{
  "model": "segmentation model",
  "dataset": "scattered letters and digits in many colours",
  "train_examples": 97500,
  "image_size": 64,
  "grayscale": true,
  "crop_scale_min": 0.8,
  "horizontal_flip": false,
  "translate": 0.06,
  "num_classes": 37,
  "encoder_arch": "vit",
  "encoder_norm": "layernorm",
  "encoder_norm_position": "pre",
  "encoder_activation": "gelu",
  "encoder_mlp_ratio": 4,
  "encoder_head_dim": 48,
  "encoder_fused_qkv": true,
  "encoder_bias": "qkv",
  "encoder_qk_norm": false,
  "encoder_parallel_block": false,
  "encoder_inner_norm": false,
  "encoder_patch_size": [8, 8],
  "encoder_conv_stem": true,
  "encoder_layers": 8,
  "encoder_width": 384,
  "encoder_positions": "sincos",
  "decoder_norm": "groupnorm",
  "decoder_activation": "relu",
  "decoder_weight_standardization": true,
  "decoder_widths": [32, 64, 96, 128],
  "decoder_blocks_per_level": 2,
  "decoder_block": "basic",
  "decoder_dropout": 0.1,
  "decoder_attention": false,
  "decoder_upsampling": "nearest_conv",
  "label_smoothing": 0.1,
  "init": "torch_default",
  "residual_init": "none",
  "optimizer": "adamw",
  "lr": 0.00054,
  "beta1": 0.9,
  "beta2": 0.95,
  "eps": 1e-08,
  "sam_rho": 0.1,
  "steps": 7100,
  "batch_size": 64,
  "epochs": 4.7,
  "lr_schedule": "wsd",
  "decay_fraction": 0.3,
  "final_lr_fraction": 0.01,
  "warmup_steps": 350,
  "weight_decay": 0.3
}
Rows from block 4 of the encoder, named by matrix and row number. Rows with one number belong to one neuron. Each number is 500 + 40 x the weight over its row's rms, rounded and kept within 0 to 999. All counts start at 0. Numbers have three digits each. After the name is the row's rms in percent of the matrix's.
# fc1: MLP up (encoder.blocks.4.mlp.fc1.weight, 1536x384), inputs 288-383
# fc2: MLP down (encoder.blocks.4.mlp.fc2.weight, 384x1536, transposed), outputs 288-383
fc1.140 109:510535490456440540435494510461470480493496500528531444469462551437487490440495481472514434491494565447499496509430490430447471521459476495458526496519469461542454512504523449492477490453498576495437494510495506541460546525461485544530475539448551540491500524462507568476521472499450510501
fc2.140 090:487478505530549515511510560508488517500450550491495463530478522524488500497558459490549593516513497474530448472519550492561502564545545551519463558525538411481494473497498506507502459617548554575498528466549549471496507488535523510536507513498542585537528429554446450474503531494521519500
fc1.141 099:484541432544528582457565569505487473475445501445468387446531484465481514420482484570476414501519470504472456500486577468510476504553486526496551518552481470514446439507566473478524508486476507489503465507492532552437475487565442525516466420513533512504457460537470542535536513534453433496
fc2.141 097:420425507545555504538511548504497465525494472560466466427561520480535560511545465465540531490452515500489502518561494459466449479446529485483485484440458435489510471482480506563481548547527395483589498540496521499549494459528556526569469479537513493554515465448491539563556504469486446512
fc1.142 108:480542469478521431457524426492558405533491565518492493520489451545463529537479501484533506469538467458471447434455489564571490519662516538524496500487493495457473446476500431485505453535479549504435524473525528510502536569545484513538559536530483527487423541519530504532537498508499540512
fc2.142 124:541547520524432519461489563498531541519525496537492491527499556509500407475491516529501472484491521490538470462487478492468484487512447489530530505478562520512473491530499450490499528476518494515392434501479540517412495525576531464505492519497575490535478420428469537494454488488515455503
fc1.143 086:566549508467423526431438525501469508510512487517511493533502516504511466474491449496461494499523533456491482485499462487528501530598457513514496446514640520435462476564482419447524538524465495441445550471494479505522466577639480517484516501538496470455494479459508516500487465567466458548
fc2.143 103:495478503437554475549467523481526508541552465463457513476531496490495503484429513476491494445504515509441512446544494489481427488472479440471494532442443488590493497427457486502491496476504528461476487488507583513466466490488610532543498478500444522471449537474451539476510547499534475504
fc1.144 107:441504488412419544476512522512527484472518512483542472515513502447540483495551465472525483583494495442544503474485521555511489515542485532489533474494513543509462418587516449534520508462525538435472501424487497564522525439518557521534511523412491541500505545522493497484508474501476443523
fc2.144 125:503509460526417537478503533456457504482531545547508514482487579446490497445543481545506539510494516494545537503465572523489508556432449494490488478496510510519456484488502423527510440483516493525510427544513586478485525476517507548532523595491585498538533480495463519523461547531559563484
fc1.145 096:563506476483432463531538492508501461470513578530471502481470531467520529505531469491463501499447617506504513491532473457468538533495440509517517528493506455641474526444561520566475452439461582516439487477505516537497580515495464485546512506491519543517493533508485525501566507514527519489
fc2.145 096:439439462475560422547486515515492499543492428497467586496508522556483531498560549470529571504478445492473540517521524518518442528510549475531433504462467401455489505506495474456495450591583463546535586493524551420482466404488498494536525524568496535506504460502476491467465529516537503467
fc1.146 099:542545519529538544450551551487556511503453508499501473526529468525457466491508487492525417473469440497464446465460511488512453468582519461453526485581519557511478452522557505446523548495436556453422504459503483573490530572568507543499421387481512467552491457499531501545540480517450454533
fc2.146 109:572519483561514533399518558495494478485478458466451443564550503559476559512510489499475505527501455556494509459468515541541513486561532510440538482519455548524495554488549521471474489467475473528513567516520495463469429519496515516422466490523489511503474447467466476534511543503491546500
fc1.147 105:403560513428468522470515471458495510449494519500476486441501495501474542528542479532516440490421500491532487494465497545474469513579475519530518499488496473520467456472481467529520509470513514438494506495464601493476544500542560451550514492442459507586540600474521500496562538485485460520
fc2.147 087:560485487485529392549498518509480465562549509468524540504526512512466540494569484499520604525541519513526534509491489503476484566477491497582477462462555426483521488488481522505498484485527456541508534480505489465550443560528500494492434526580460462464514446533487478494509527540500449491
fc1.148 107:500532492501501471481518477536538510417448512520417480422459529534422453500515464512482461527396529529519402442481447461541481485541443467522555592477536506425553526456556538478521514481489463485488496470461529515503517575532482470522466421502556517480474411427484544505571485463446507518
fc2.148 110:432474482482515566479457456532559510509559500463535413483464390490548510466487495470482514540549504508447540499500610506529544478493532515477462481483459531524502504476465499481500455516478553539439520508548491490529496472443477499413529487469495512551466567546465432486494539500538415522
fc1.149 098:430546530497491502522579538476447504475550580484451469460498526474516458502429504519505459484542504486525484496516526540444500532457489511501542451523506525567484458484556496501550530382506516503513513527430522518491463541532514490495537423473541446510522528507511475462526468420474424483
fc2.149 083:463438557517530466422551549513457525460464506606477416537501535534517431511453507518505523493516464537514516420496526464502535523507526565391483488441496519561451527527490575513503462518529475508553513494523467437462467520490512518425495540526508539495600492474567478441505473469460416490
fc1.150 100:575537426573484516502492457577463485465486528490464462479476482513547476444522528509406518538489528478490480531555473370442533455475467521504507433504528527526523506500513536520526521415421495469553491506501535503467456470495493536496514469465528445517522431555447461521514449443503468463
fc2.150 115:513486538495507487469501577475485505539492518534494501470514535507538470476619472483552508482537500480493511441485525508502443485502528522539464517491541505512496516473485420499477445536515564506446482496554509470451500611580502518408518512518497541507476476429436537464511534518484508478
fc1.151 095:443477507521456488578432496552500498489487482403528487493513422497512503486539496480449535536509465436521499583628617513474599470502552513517500510525556517440470451542450472488559480521485532445500520460529520534490494484494478622518596510482529528523442461448508501493507518450522473517
fc2.151 107:473493502542508454578471495510506470549446510500499442514552501507461575515499488444509504475491461518529457504555440503505537528537504454540476512513470463433479497524516504498476527528528448446551522493456493475503461423520515499545537522528491507468529545470554500497496506435542655467
fc1.152 098:447571541496486481486494500453434450462439609509486481557471458482542515520479460552486446485526521505554450518450552506477516583493526501519539510514566509510448488468550474504484438513495516532552472577460554486492487533573501491473459556502455515488477586488540525544537552456518492493
fc2.152 105:432522495502493511526516472550485470410509583535503417535433514480543493499473531588542549552524473504494518568544487470543561531450497486461544484502407519535503521459478539535491487418537518502583482557521470482544480560464561487492471574502488479393531523550501510482576478501522489485
fc1.153 105:558490522481538572530455570487489515458488514462501467508458538550538511447408483439483465496503529386523487542489531472498459548532485500511462462463497448525491534556473424528448500487472501479558502495478539517474472490506535527493499501438443451612538504536510499542502491472534501523
fc2.153 110:587519454479477524418486503526511565499545504558535452553448440508514494543483472454489520479556489494495494437425515487515583484500465472515534506492484505535506533467479487462506503432479587488388505452460476496497547593551491575483522472543545549443523487506511456475514521493519408548
fc1.154 084:489468499476478466482515469441473492512542440531582493523482547457491510445473510444516451513510527381478476445462495498508411557611451495525498469525533453519440453530534448456482563482488518447464543520480572504502501540568461471526485438464459440480486515532559566509470505523493501552
fc2.154 074:534481565514510459438471544503530530520532562566557442509538466501471614480468452490477523444494580453494537485476551458533479534564419509499466488456513467530444567488496433525454426541518520547503527510522537401559468550483501459575526495540459557477520423517468530496553479517516527469
fc1.155 094:442574475461500468429442459529545461495502563515438394496430475535515479489448472525529477535472505503491420547582553518496596481512531542473578527536525534467536510484474495501479486500525515482428485478545523509526482516506460583554565485490476498490420455484475527528519538431492531543
fc2.155 084:486442518522529571603541539417457515486485527503501528545494532419522565518532518445536538451509497519483543499441485492492442474446491463479458486484531648522542489501539524515518502561469540558462495491492573541551545528464510466388523441484494498560479475550552513475480468549501503532
fc1.156 086:496543517483486467461508517440476463528465548538481515491501543452514493535455481535479411534484564472520501484471542558532460553507422495415497533500505534524457494534542456536548468469444543493474508492476515523511552441525548486538552518447519537482528560507488499494458558477535440478
fc2.156 086:461496536506435492431499456471468495472490447500546482580481536456439421464509547506471567513474451499486544521509547550535499575487521504487487536480493516464486488533524478503519478506533543518492568456531505400450521493432506501522482597573485549446436494511498520470523506475465535496
fc1.157 098:453537416472501519469478502542508507454465526455477352494490451558462512482399482520456460524433476498418456493501560476493548495484550495435544537595467506486542495516505559519538460504420488474450522464594411512487514470536453608502472442505570527483463437511492451510489539456469492448
fc2.157 108:511461551508489571506529506461466524517558527517552517441487489396499556447499500487506534447562521488498544480463498479452461512385489479504477441431471575521562448488499501474493496518538498562452570526462551460525409554451539469389498527534529490482479513498560563431504468519448425504
fc1.158 107:483550516521480459405531568509548485442458505557459463485494551536534434495460478521399385503373528515527463457512505522540479515531449475473556541461484464561547546482569513536491464386445478463491465534497521509415460581445520459537439478470538521509442491434453480497521525475499526460
fc2.158 126:455449504516524542636492500514519496515489478467522522463537499514497450506575515518470564527495425498467503550508532515496486537508514518546421495480531500411486488514476459496513505577503464503556461528474546555527520344502504518520482492495442480526490504467457485528507511549515532483
fc1.159 098:459488457456444519466496519441518493436501561567429453516506458489485548486510458470473502511450481506538481543523542538522573520533517485483555564554507470465452453514498451511458451519477598417488470462552435501510510536553494572565540453462544502540448479556526544531547510508523462564
fc2.159 075:514474444451465434550456479496522508521493438524544542471485533492467487553510530477489594535490531470493551550521508468461417508455479473477452518393498419499495484547498449513468506494571470493429470472500586427535512493482430482630539503560502505475583427517531540458513524565527560448
fc1.160 107:522575451446448538438534555436440477493520449470533556476431510498490438517566455478549473511533484483515502540485475497422490498453508558507499470514522542500537438577476475468541502463496543498485560496499512505509458521498516530523505517471458495526501455465446516511508460545443474572
fc2.160 129:557485505488443561461525487531479473448531470535486519545455542472465479497583497494497435494472512555553523524430463532531539523465521459450530472487442505527512495510555538454498462426480474548496535499502441505448398504445488525428533579512525517433488523449525473455519563542444527494
fc1.161 088:499561497515451486454493482466528456431457495520521462452478463481491524473498401481457459506449516478519396458552560489494523488538476590470622527527532550504461484491508447513550443526512492452466493440522520545455526523552482526551530488501506555536475501454470549550559509486481489536
fc2.161 071:495441530522440481568552478516456476472444622500505488471487485469542483439550471526480563480496517505489597532540516506491538544483484532514429522492400537453484484510477504483477480519602528520485451541484446479514486565481545436432515563469565481499614497522465535461535549505523455495
fc1.162 104:460482489499459512471492474443506472503468495558522494549514492469521449504545430540533498521521520533405522475512567523552511553536486554417488475506512534471463462578505416502524450495490551449536495524567459526478491455570539593492462522498503581515573521503451541486482548550475498544
fc2.162 109:483489482438513564501463499526514514479534454533565474591493463493454411509547507472540607541438529499423532527485518485545464517461488519460489484534539518543528518527490487482531439507491538523464512508589438479433583477467500534415478556496534510518576530545420464492538530522510517511
fc1.163 106:477505417456515527517547457513535454469418618437441455486472426502459481484527471537502445511479458516482477510539562478535492474500564510491508618477499556500527468498515458528526477508472559481486478448577495572496480530511448505546577393504553541536468439560474467525507559592489484495
fc2.163 101:565464529477473539539514527489472533541523502491548521428521575505534555488506550546449531505455517466564587549423460488404453466466453457503513509528463529512507469573496497518483547507499490490498529453433449460522498471514481481522461509451435477514480515539488528531470483488529549468
fc1.164 094:468466450456531507457556502483507483491552547519501479511464478512539504518450535489447455494509585481485506493496473529497505493501464474433473504477476539591465573465527537474502444454401534535457480476485443524498560483439467509518540474441497483557450520594480477478513495497572527454
fc2.164 103:479489519533472544543506571497464531470499460504447514507530479499470460487593465487456517465486415453566470538519478510481500533532515472568482515522507515414444468538483496440488539519556496510571484519488591485464495450532500549447522461530553514536512439482512513470529525450467499495
fc1.165 096:477538504502429564499464520504510545470496493466578518494547463467535488511554465521505511532527487435514492497570545438519456488506520506570476527491540454453482465570489454456469547513476482399529427483443486554499516488534466535569437489424558534583580468440474533466511481515485507554
fc2.165 103:437484555564532477609471491497492485546482494442470557483539507508429520521440520480507536435506500526490505537449482516436477532478470481488488471521479450502499491515472546498457506502590465527570512554480500462502466435449521484553559522509454453461503504527545533511500458430467615455
fc1.166 094:450561460402451455480469447461504473474542546504468524481399468525505495470504504421515531461477505483480438513529478471475550488527555577565502489510555455562506474463471522504477470508513546495486489531563515511499536481582498489546530505492503575530508583522439541558590535538486498501
fc2.166 100:556507489537503463427544509507460506591527408517549563456540582519456523500509528486464563509513541523547505514414464532508431507507457497528500492451447433496551475496494470534470478479513493518428519480481506441498486494511504520591508539486441464494503484501557504559442528556528533471
fc1.167 102:468495502450497524508473532518480486521508516535475379472481471440543437488474457497482469526524454461428543516468502526475591512501486486440501474562550532541440513545467455494533469506492582505480522489515494480451507468505510601478523490462482516492527596478441454520540480442476428509
fc2.167 109:445543584498505439475534440500441472464472512488443532528501456468467508502499486470483536471498476479522502475517432568508483497461523509515438478542492566432458492470529484489551479556513536550591536523490543428508548552473477447437546560525531556485529506522546469481460474438491537439
fc1.168 113:493539565520486541545552559503512524483429456484559523475499476456449443534467482518526427555510490487444446462433529535484448527577463529458541507482569480463459435585544445478502538509500514416483511467448489577449460552554519511540509428473487531505494466526510524521536517524489450542
fc2.168 105:510517498529513449472478440412456458485498612454507455514476539501585557464453498525533493451577489511524534500534564497478591521482600538500518449528466484547542540462532553516468531509538533546518525571508484461554511544433490483461470485497475493550537491477477512502507475462509551481
fc1.169 108:472519448434504474404555577526438504518452513456513465477534505414500529526399520547493451535512478511555477504514549517462510487450517465444584467542562531568506506498525533519530523463488520494425483424477517500498505481480474473483491399452516519499517462551450463555433443466511461509
fc2.169 130:466522524422432563445443531518539569444542469512476460487486554492510449488461501481469492456507515503469463436483543479512469489521483551488493548505580451579456495510477421494433495499549556381456491484540573524511541473587534484572474419455488526558476526439408550517535523536486470527
fc1.170 099:419524479509480455474559479449477453469477505495496557538502505498495502510491416496536457517486546501495432416483482528551490541600518548461594499522502481472467475487560484516515436489497559517510524477537468540552522556552507525502465572490569578495547511494513518548515548518444513553
fc2.170 118:449551520528477491410486515542475527487514475512478470590469489538457366454443538557446492519518446478508482488487475553480531515510553468497469518544520465449492494567521476433512551429497548512471537508486460468384499519500477490462497579547503556457460482481442510494488459490520539494
fc1.171 125:576592479483447472484490466483474503435513561530447541427395523561531434517516470597449485491471511530470471578550546492501594497492490522494552533525542457535555478508456459533466463448469542424506424477533536513454503522544481519523556497442503484489467480524399483556502516510499512508
fc2.171 128:491545571486520450467487479539469524534444534476531511486523479513513454487468476533465508464541444478474466479566449489521460473508552522545455529541473495520494494477486416469504530497505581481490489510465531486431519557490460488477520517516435529457470473505471476460488594449529605483
fc1.172 116:439512486516489517485540529494533459443427495485526487479482411489499504529442452531488424528415541529510461416481515533540513492550480564409581473492484502513391465504527505532522420516490541460527480404551426540471561469545498506513494521456500524507495550512467517528507514494516398518
fc2.172 118:454493491461494495404537479480477502459516512531530497564560461539472549523441498580454555525546496562465529499550574572566479553525510517494476491469533518532532503459529463559533426488520515492471453483537516416535550562459481456520528474532502494445451461615503451441481537557513458490
fc1.173 090:523565454417430476422472459509535461439500525504486474468443468471510444477438483504415467545447560461510472540529562467512562534495461497500564550503535581515466525533480427482522465426484497468485486438506581593436476524555482552501583487428482487534418481476427522493506549509451481511
fc2.173 057:524516487470452484532511508497511500497498552499489507471471417481527508470527482493465475516471536506464515500454556431507487522511487493515572507545564516478490498485496496510530478528439518480489517452482483537502515499550547555617500509477567530557518553526542532505505508543452451508
fc1.174 108:496571441410460438420471452484488509511454509469492448498436536475533415492423429553510532535539483472446489570538600486508575516484561440493525511571581524469545475521497397484528480491487547462434556487492513487488501519500461621496507511481535501448453494532431482518485506477475512483
fc2.174 123:480517460505493488538518466489487532454485581449474475417558476499519618484496567497480514472489478503455520485529489435459480455487493493548481535503476521513466517432492496502487540494443525488508406513502582578536545501531492404538507401506524484559494466562489483487447540548504426467
fc1.175 092:497498511524505579529506552533514507468548471466508523431477442526498506479428463515402476563493523516472462500571570462486504501534422482438499490493476518517438519536484518552526505497483497463545459460501427494454426475460528554558483401399459562529469509555422495521517453461517441513
fc2.175 087:430448591498554511508501474492533525524523462509507559516573538492484562473511517524454492473523480526522521495420501561482526476540554534534517438476472508493429497464505528523509540511516480519507574451495491430481508462457513448511538581542468496540493525511528554522495502468458486538
fc1.176 111:471538524422510525514483516475462540480544451500527519483552547476520493492519514470492466559480495387453486498511563520474456525550512584533452494449507486442538439598437469448454576504519522427540510514458578547546411487535547474515497488432450515541516451490510514453457547505458538571
fc2.176 123:568476569552493456556501486553457519477494467513537552432475557444474535465543494481460529468487534483518494505497439499458483565456448428514526496454486482512487515465525485500495477475474492504484519526477524475489427519477514519504531560510517496385499507494518540466535543445509512471
fc1.177 047:541488561546427431442565417566451576562524461479525454530430459503535516563493485443441533509465495574445498507527554510500451464523530566531488496457429542442555464553441502467505512429543561491513429467458498539464462570498474459478539495467485454552543501509492513564507480493492492516
fc2.177 032:461496483433513545491491488525510500469568493485539478494487438526495531504544532494529520545531552504556581499456478438531488450525487540472494508475561422523503490534425474519406493540527485527423533504475424457495555507482563471385466516638538520548492511476523526480463474518462511504
fc1.178 099:600526474485510469445396488480533552464556579538534526488434516551527493526529453598530497530500535493504505530542532478529541492556486525488516551529602443477544576525474438506468486525519514426481360453560513524548504593512437539547503504503547521490474490484484484489509540507554560576
fc2.178 111:499480544516593453492509559533531539530502438522510538570612540480461482468471491545471504438492519502515481470567427526529452502490533539522479438508439439568503479514498510489474542454504502489566496534509493417450432501451491437557520479503362511499552540438458510522530539477485567508
fc1.179 096:542483540469461491575496489548494510462523480456507530515539497373597518479577466405512502520489566491497519487519502446470512534472465562550568501464539544530508479462543515466568534446469493512438503523445515579552547490497526496477473497487514494528508456501516485447473493459422457503
fc2.179 114:435504562517503496462495560506499546493519546536519470479521548478557596438533499527515507470576510558534469460491572475474560504484576430505464466526524536551439512438483486543494486470530440492540449484458540472483430532531506477477505499552481511528462507514436547497546547508562505520
fc1.180 084:515537490524528464515566461480535479517457553497474516473527457505522560487502505458448415448473516455516496490516464541466472531536513573527540534457468503552513507435497523557463513506498501471480513476460571522537478437563535434530563435485455493545529502475494530555482513519431467435
fc2.180 068:486502502551555389551481465508544499579499461473500511469497499498525521480525482487474560541549536508501501480541487504546489493487561491517447514494479445548461520483480465522489454519516476498598561485560514410494456545487474472549503443561488503496503506459495486503505551517499515497
fc1.181 111:461486412439418463455458482508475501492496531557499493520412490461509508473429444498483484512498529493458442433456508424509540551554528491522532492527533471519415504460462434454514465457489573469442481538502524552439558560537442562532515477519494525534478597540490499533559506505507427499
fc2.181 106:532533456468548502504489488466474551466546371501452590481537500462467466488501515479490587528502451504408486454471477505486397512484495451473497496518408523555520506489451473449528531511463486468508505489482531517430472514512518491478484461479518473489487518486442517521560492496529448472
fc1.182 045:479590491476521481529556512590475516519520520534519556484537511479479472530433502551450535481508498478538486455558498459465472518555522490509446526487513520459472547508479525560542496487522541470559564543521494562520508547520537419460505510533460492522523534470499479429480464504480445478
fc2.182 036:520478447525473507520523532508490473540527465516459474514447506516478469450518491484432545499404495582545538550504425448542411465531564504504533486567560447506487473416521524488421521516463466509552555446508504474514488464487476548501475497525414463542507498566475518583459549541463572473
fc1.183 098:552551506526447513474480470490532499541545427505519544499480489474510512527489468555481468506513575530533485473458497481473522489457407453517561476520566529493466533498530511500541511540471471487501430446436450525500481523516503556536544445527527547451481470435497540496536496505538484496
fc2.183 097:544518497532529473556490509418501517463509427503470600485470566497497535545560502500490553477466546479473530513438506549553454521529474483552451531504454517504562437489500511513503497530494486504523456520461521488539533502486471466564522489511481437441472525555483459477469493537522606502
fc1.184 105:562521525500479547548518544557509560442462439479515496449504437548492451463487495457454450539450522452481461456472503479434472473479503491426549434522552492573461535500514541475530520498458475452469536465506504534503500466527497468500491387457505485510569486554469460527522476435470380517
fc2.184 110:513533513498495485451474502474558544541562579460506476527495497513526464468555486504491541496569487490543517461529539502517549462497543486502496494493523475492434471417451448438479470502511552545429512532518540442454502556538482498420478518525554569524464455421451512452469497503510468495
fc1.185 081:471469569502475487501562500477472493543442548463550497450487468416507483455467456487480451460540477449472519497477459520423507546509459487530511487528504528463465550535515465483598506492459536478440554465486505532498475458490473471522534492522530470471500513479463508466484482434471510506
fc2.185 081:519521515491479402529495455522529503508492587449508477538518519513501511481508496521469546487460444542525507520483510511554568548488525509506466478471505527478443553474492537552547474536550492547464576546551477414512538457478532465534493540548474471461623511494544465481517522472474528436
fc1.186 120:561503509473498517378540562517498535475513492488510486486521500470483513495471474512442455491501469431535487452473520466539491485582469433505492537532490528530513486584561448465512539489511560458421532475491506502477414621538512478548470384434542491508449455470506507516492477525511463551
fc2.186 133:509519534529558466400537481511448498516528482458552466437517468562550573538432567527497522527513507491530554470479530579423450509507502508455546452541449513550486521504510568497503549512557459534449565406446467444509506497457565415505462502502498511497484499563444460485478440440541452518
fc1.187 098:400548458472451436467429394520530515502485519413474452420512397536514398530485488477501465554515484468557452538622474498524579487531481538479530577538522493467499501482448491492483494490487516457464497465475481505443555468528483499550562515505495544457514558519490486509499485453429514515
fc2.187 094:504481451499525498553525509455504489528473546505497462545461511524546560480485538471535534507535536472489482516423505449516436499465501494504473473471473535477475522473511456529511433539518457547480471508525569503515533534539501485499479512539452442538527475564522525555431530568562486480
fc1.188 098:520613424471458531447475465471523483416511526467482524429457468500463432503502488459523508489503474474503442487513490474496484478504469552548505549576510501444491463464516537406528530475487502515550507501499491559518538532542468459507464533483522501512482502489517545511574470538412490522
fc2.188 099:437448533486516582518554556463508474598542469484502449497562534503485548455529521551548592520488499466511525594468477483550470543489539515503452491479509485489489500525461490548524497511512546543534550499547452478439469470452527540537433532449448501512562472505410514555434520543531486485
fc1.189 102:576559548575452547454504469499454542502488444573527462477458504471527478512445460526542525494544485501528454450394498460476552498513503487548506468525605511521420524559547515491516509534519509500457534437416447520450535501546482499509508501535540479465512514443503525520467452506468410520
fc2.189 109:509491524489548526558509502455523522422518453485502567487524542540504550568589487494478564542473467500532476521439577561506498526535471479509502474451497516448535435533490494527497495546589470496544523497465514463583498492460505528567494511507458493423471456561547504470473493498437543495
fc1.190 102:495539533545485526501459544531472543462500445457554485508550476429496478487566456424499524517519459449470467486461540470527486523488510547525507492504608523437446496569501438451567550499504499482460498432431480520493485506563432562539486496524535494524468417451487555496490439533435449542
fc2.190 102:472469570456597483577487451525526530472521464533492584486515513539501518567460491529467570513505465489456509456460482566485496515534514479497493459468481513508471472503463477505522499525534513492466541446452507430491546468426543483582538481465401528448419608582554478438485506467505550550
fc1.191 095:531545437457443521430510447542505486443535514524497456507399464449532429426435473531429461507494553427507484488498543453488561501528499554459539497526553542515477493506542442478539445478439527459441436491514495559457546543562487544503496466450507529516495509495421538509494528464478454481
fc2.191 049:457546461437508464507484550508497496540481493512510427492471417454523487481506496513538525514555550555484500544522493504507483509513528455534477480526509440503469487537468445442473424424519594468527496524507520496473563509591491590458547448538446503529489490476493541553540450521496529517
fc1.192 099:610548555477433468463455425524480505511499496496512504484474502465567498495488502475443511519434589475520440473528500410504574536452437496509525494502572534488543536446531486550562500467474528475397498483489516506478583450517575524497509532488561448509565485429452515501459424471481469491
fc2.192 074:517503540466529528523510540434485506458483573507526443512477493552495532467523493566534494484446518548559486516515490516531547529566467452535516524471593522485540590462515489587487468587573459501478450507555547420523494592570506491560529495513537483526455489522556506516561571513494505494
fc1.193 083:520597440421465451430473470501522452495500561497481508447430438468517469498451412567454394503447562444466447485549541480476557523505463525492531545483552562520489516493536496519567478454446539431455490454546532577493526569549491493573486481437503484523486533500446563536541503517466448547
fc2.193 048:494498537473500511497523570495554518434453528485512452473477481447550502502499473541538508505522492501526506509417549464483513500511514519525548511547558486490541512583496466518517497478476541500446458505534458509481551521568524579530465460443486482533504541512496551548509472502476497558
fc1.194 105:554574484421467516446481504493527472433466527481497466502475500487514461430493483513462425554459520435459447528484552454490497522547466566490547548501531571498496521531518455499569474414427508423527437460497555607438525518604484537528527473451503544535473485503439545513539483485461409514
fc2.194 058:528531539495483490578475493529524517507535534488489543602541503530424542470529516504461539523454549472430465542443524497476457515520459509568507485416480485484550480500486486530494473462415554459427458503517466517487503517525519518487516477504413492453444505537500453499532554508476526518
fc1.195 109:548519511458440493438507488491521567540578433549504555488442563443489511470453522497457476518504635475504502564486511452441487538490381508499518478441524483516523502488469505492445511474506494471462521508446535473463467509459517476542548499403448492500468547493530561495502437480549513533
fc2.195 111:583461512569521541458508488538517437461488525523534492491514481562517409483543519490525514519477509562427507433380469502539529479567483574488473501482514457512562525485477560539490510526506520553450543533552412516472483550532502462488472542535435550539523506504555481475519517506430476503
fc1.196 121:548473528509432549562553552541531470485463480516495484523486568452532530441525498470399453523416586487504523517509494473536510523488392450465485503458459500556473564498546484508467450412412495474492425549493552531469473505467553506536532521448505550466472484465476533476522543512540496445
fc2.196 134:430485514470518477613464482458495495461527491526503532547547526537543506562587438522560586480517427458472517534489541495480501525557560557616472459472518524459499465530463473452495535542531517438546573449485521485571523470553486557476485474513485461514452462541427503529522492501494498580
fc1.197 092:537470577480462475499543443504467453495464536494585534485491524465543493505461512606441431509482561463466480493449487528539458576487422491436523495427503553486461544462537500528552461463433521501412502496492492504521538522526536515535498479490535490486502521457505537443476565535522533440
fc2.197 106:407497476475503454518474481457505504505501489550492481584512494504494571529529507472499532481520468527476509499491501493507528530483539433493489548453450504476501449564491532493513522557555427518526541526529529425565424468500478478514536546555487510458473451479544544489489523542443563505
fc1.198 102:528541533503468522435494522482464482514482483525517478499465530508519481494469429550495496534509544477497500523493550517455533524488441508476537470479543526493509493455474478516526461529488460494532478468466536471517446502501553559532510544491480463440507558488488532538486452441481492531
fc2.198 103:565504458514470463520452531492520489514481541433542548518470569521471597468590496457506580482530507487532525507483608490499549551445544471512461501494515487493541489500500489505532494541546462568451489480507471508601429435465454529517466537516512476508488453458475514489412484573495540497
fc1.199 098:527504539556529550486554512494525533494483467492448488483513512471514451459493502450434470525461523533530501510471496476478516515525397477482532517515478513476432520462554489486535487420469500486492486531456468491426590542486521447544528521439537446535459489450484524515467411496507460481
fc2.199 104:564503444513570479485510442500500468557526460518543588508506515504476500510532560511502497491473562536520562542456404530507487514515514500537466497451503499491572502506483526526479494498495445543486519529465473501517509391468471510525513529552390465495546557405570540488525498553412597473
fc1.200 106:485523518491502475522506517456472428467484547549476412519430528438479540407469495479437402489460547436538447510498496487460542545461496507497553482495497502619442544491588521494495459432445541530499535538504551499479556511485498500473507504499525545543508565506462504542495486457503527427
fc2.200 112:492457573502590475565469537571487522468498561471526460524566488537486486478454557535490495543505445458506508519564455478521533526551489460457469474495473456501425537532500528493494515503529494513569535465521517427460439476447573516504494457510475504502543484506465412471514533391511524492
fc1.201 103:558508524429465474483423436526473503481445520509502441530466478434550449447427496489444509523524488486459527488463561493549562508511510499427511495488542515479421588523522452518545441508458603473424497493547510529413553477485415533515556479498512506478458490527463505511477501486537468435
fc2.201 108:478478450511521511578466547513537535510519484441501547562552504552487486502508556464512529527492492511461467482511469504475463504501449489483476507437493461512538517509474542490481501514481444498426502488547511568500463459488502484444450455539537560532532446480511503469459544545467473497
fc1.202 104:469471484518485560472497521470508515459543523476472459469501392470464513520454501551484472484500510476537529481495481450472500469496487438490474532550476555537466498487513524466535563465461514483536430532459456549439494562446473496464483412489504520526421530568528520507516475555547465521
fc2.202 106:503476563571622484531504549503428514457568489553479527522526503471549582482479522540493507471512461517518524571455476514525452497559459452553433472483447535449502464526502511450481542477531545461582393570446532470532490549503466485415520513513493500520431485547572496476526538478524566501
fc1.203 108:530522522544427509483532471485494501494513464539506566459466486486480477505536512446445498489452583434526492479480493492505462544567434546579501511459504484423472499530503474489503484480475505390526487540456535529454448498570547479582578501445541452456470521424526568483537480489539497539
fc2.203 100:390491505536520459535528564491512488429461524456469407458569516550510538491454463546534488521475511499540407498483493437497493494550501568485562478537610515503528452464503545536514494470496423523561511531515517492499458446568496464507457486525470484543505460524427547585553511490442555505
fc1.204 099:492565459503418481423508464510493436433461529460504470452474416494503448490436468542444432521473549493484402461532581465485592482507497492464570564512589574483413513523520458525504501497489501427473464432484511585429516491532465527542576414484539510548486495509460557559529528459509447541
fc2.204 061:487560491470475516518560561478542517463434551504498537466483489501460486525488468562489521499474498508490472443544497495554517523549482516507508531472551447487545516476506450442426469512523543499531419469518495449516556559550472514610483448506555479519523492588466534563543499562481469527